config.yaml
model: "self-supervised image encoder"
method: "vicreg"
weight_decay: 0.07
Rows from block 3 of a small self-supervised image encoder, named by matrix and row number. Rows with one number belong to one channel. Each number is 128 + 32 x the weight over its row's rms, rounded and kept within 0 to 255. All counts start at 0. Numbers have three digits each.
After each channel's rows are labels from the 100 images, of 14848, where the channel reaches its highest value: "strongest on" is what is common among them. Only what is clearly more common there than usual is listed. The data: rendered dice on a table. In brackets: how many of the 100, against the usual share in percent.
# convs0: first 3x3 conv (model.blocks.3.convs.0.weight, 112x112x3x3, each kernel summed), inputs 0-111
# convs1: second 3x3 conv (model.blocks.3.convs.1.weight, 112x112x3x3, transposed, each kernel summed), outputs 0-111

convs0.23:144152051150117133119121118132151141090132091128115155130184083098119145059083161102135122159134170123151102181140134175112136124152078132103109084120126108140164146104118142163142197120084154040159101137149115130135117142154139125062133141071110194100105073144175118112133103107114127080237131155128070156111088069107148152087120113134
convs1.23:122132066125131085135101140165160138143137111095117139151050172106140132167105113123125134149136150133129120122127006140117118141155063115126105096107115115124096145099111119106200111159109118164129117119255065160178150123101172089122128141133152187144149166160118120118155087129123160147132127120131057119105075072111125124109136130137
strongest on: dice: three (69 vs 33.6); pink die (35 vs 15.7)

convs0.100:130127147104138173178115116206177108121166087107153110137122130152153069131156118198143098113120164126139122139104121128095107101139137108134158106098101090120116071062143131081186172104136115137159162140144112123111215167093099171111109095165112150158114122033102130190108162094115104142114167142089169125107098134094144108156185046110
convs1.100:117113094049080124127117117072112085105161054083092071153132129190049064142168116126109128090126129141110142106132090154116116112126108130138089166121115139150130088155121170107099077145053168136153135180122152134138119197156107110185150087104149125109112087092143155159117166137133125129149155159162133115099101106148126114092194047108
strongest on: white die (37 vs 15.6)

convs0.64:139179136138140164136120205154148041165165178118155151132155112162100128151121030114142150091130114115112097178082140140055100167080134179138129119073093096137132149084115133134152114160140056098137121139147076101139147139149124170104093107080075131128133099132095139111120121113094149089113081067125132130145213085138121139093140109105
convs1.64:118079139103154100138079185146070082135157167153124115107119091186100106131149113121098098084125136068184125128061146120131096139072182141157112174144131085120101159108078109133121114145128096111102107175139121130082180110124091110204137147107112124192115064106098084144157095108130139172068173144075126087109089112141090100067126127097
strongest on: white die (36 vs 15.6)

convs0.103:161075133134064097112118090146137087053121156117159090135133072073121117135073158148167133139087141108145114105162122184109115134076080075128148137133100059130096149170139119125081138159063149120104155187035143145090099107123162149032175104122139104143115127119126138146108135117145113102079177081094134138100117132137159164107132164130
convs1.103:094127155189148195154144130117189042124177108151103125083154102072154149135086185130105139099133176133178144122130149131141158105076119145151150093166129045121133151127107126148152123115098133104103158202148111102167125144115212116119152115122166121140173126163136118172113062112110155060155169083113122139148135095150118111118107189083
strongest on: dice: three (69 vs 33.6)

convs0.2:110137147114152113111109038070142176164092110108114200118080142108102095114076186097086134090110122181145091091145125093029136069142191116133155141108126103108107112126113139097110128121124130087143139141159165101175174133106145096119143045130086126125087116138118117099140101175127141119170061154086099131102126106179152138142132068124
convs1.2:127078096185127087131102116119060136108096085148093149109101146172127131162139110045109105042113119108145142049104046141069132084164146100134094134143122061146129136118148112122108123134161124096104128110134122136097131117137100100129088050132135158121193127111118126098166093135098099106150086094080135111176096145117093176146153061093
strongest on: white die (38 vs 15.6)

convs0.59:135138147129223149071183135111104223132130143159104135131109166181167164148133122126122150139174123142169212162110140109166121134135119192139107088214130108142168142142095163126214119116164109130127110187106085128092125144123135160110150189148128123123155136102161169181186126100147191124099127101138136107113162120128089095124134122124
convs1.59:072157107060120135052151122132099134132057163151087076121111105089130106132121127114128125089112132134115135114146102104120165133150101125105118040091096111113093123103156112130093039083096162095066118060116104114119107148089050119128129112106152132133083092130112137121096104129150119089106087080062151135138167070092135128067087149141
strongest on: black die (59 vs 16)

convs0.38:094131161070147133119168084039102129142126082130118085120083100143156143104099156114086105155146140114137144103117086151072156086148150114132127115129112128097101083121154122069092164084129119085134129153164097070110148102169101144128079087130124115131160119134153078067157128128074140094106131143080114118094116122096166034137116012121
convs1.38:103161118069105133088108059049101106141076126136088093107131101097122092149151111105063121154135138109135135051116089129076142106116139143097098078148126085170108099109116076070124113105141136093130103095153149082124150144137110096132107106187137172139177149101144137079173142149099117058154087105069158110100041115106108086122113118106
strongest on: dice: three (68 vs 33.6)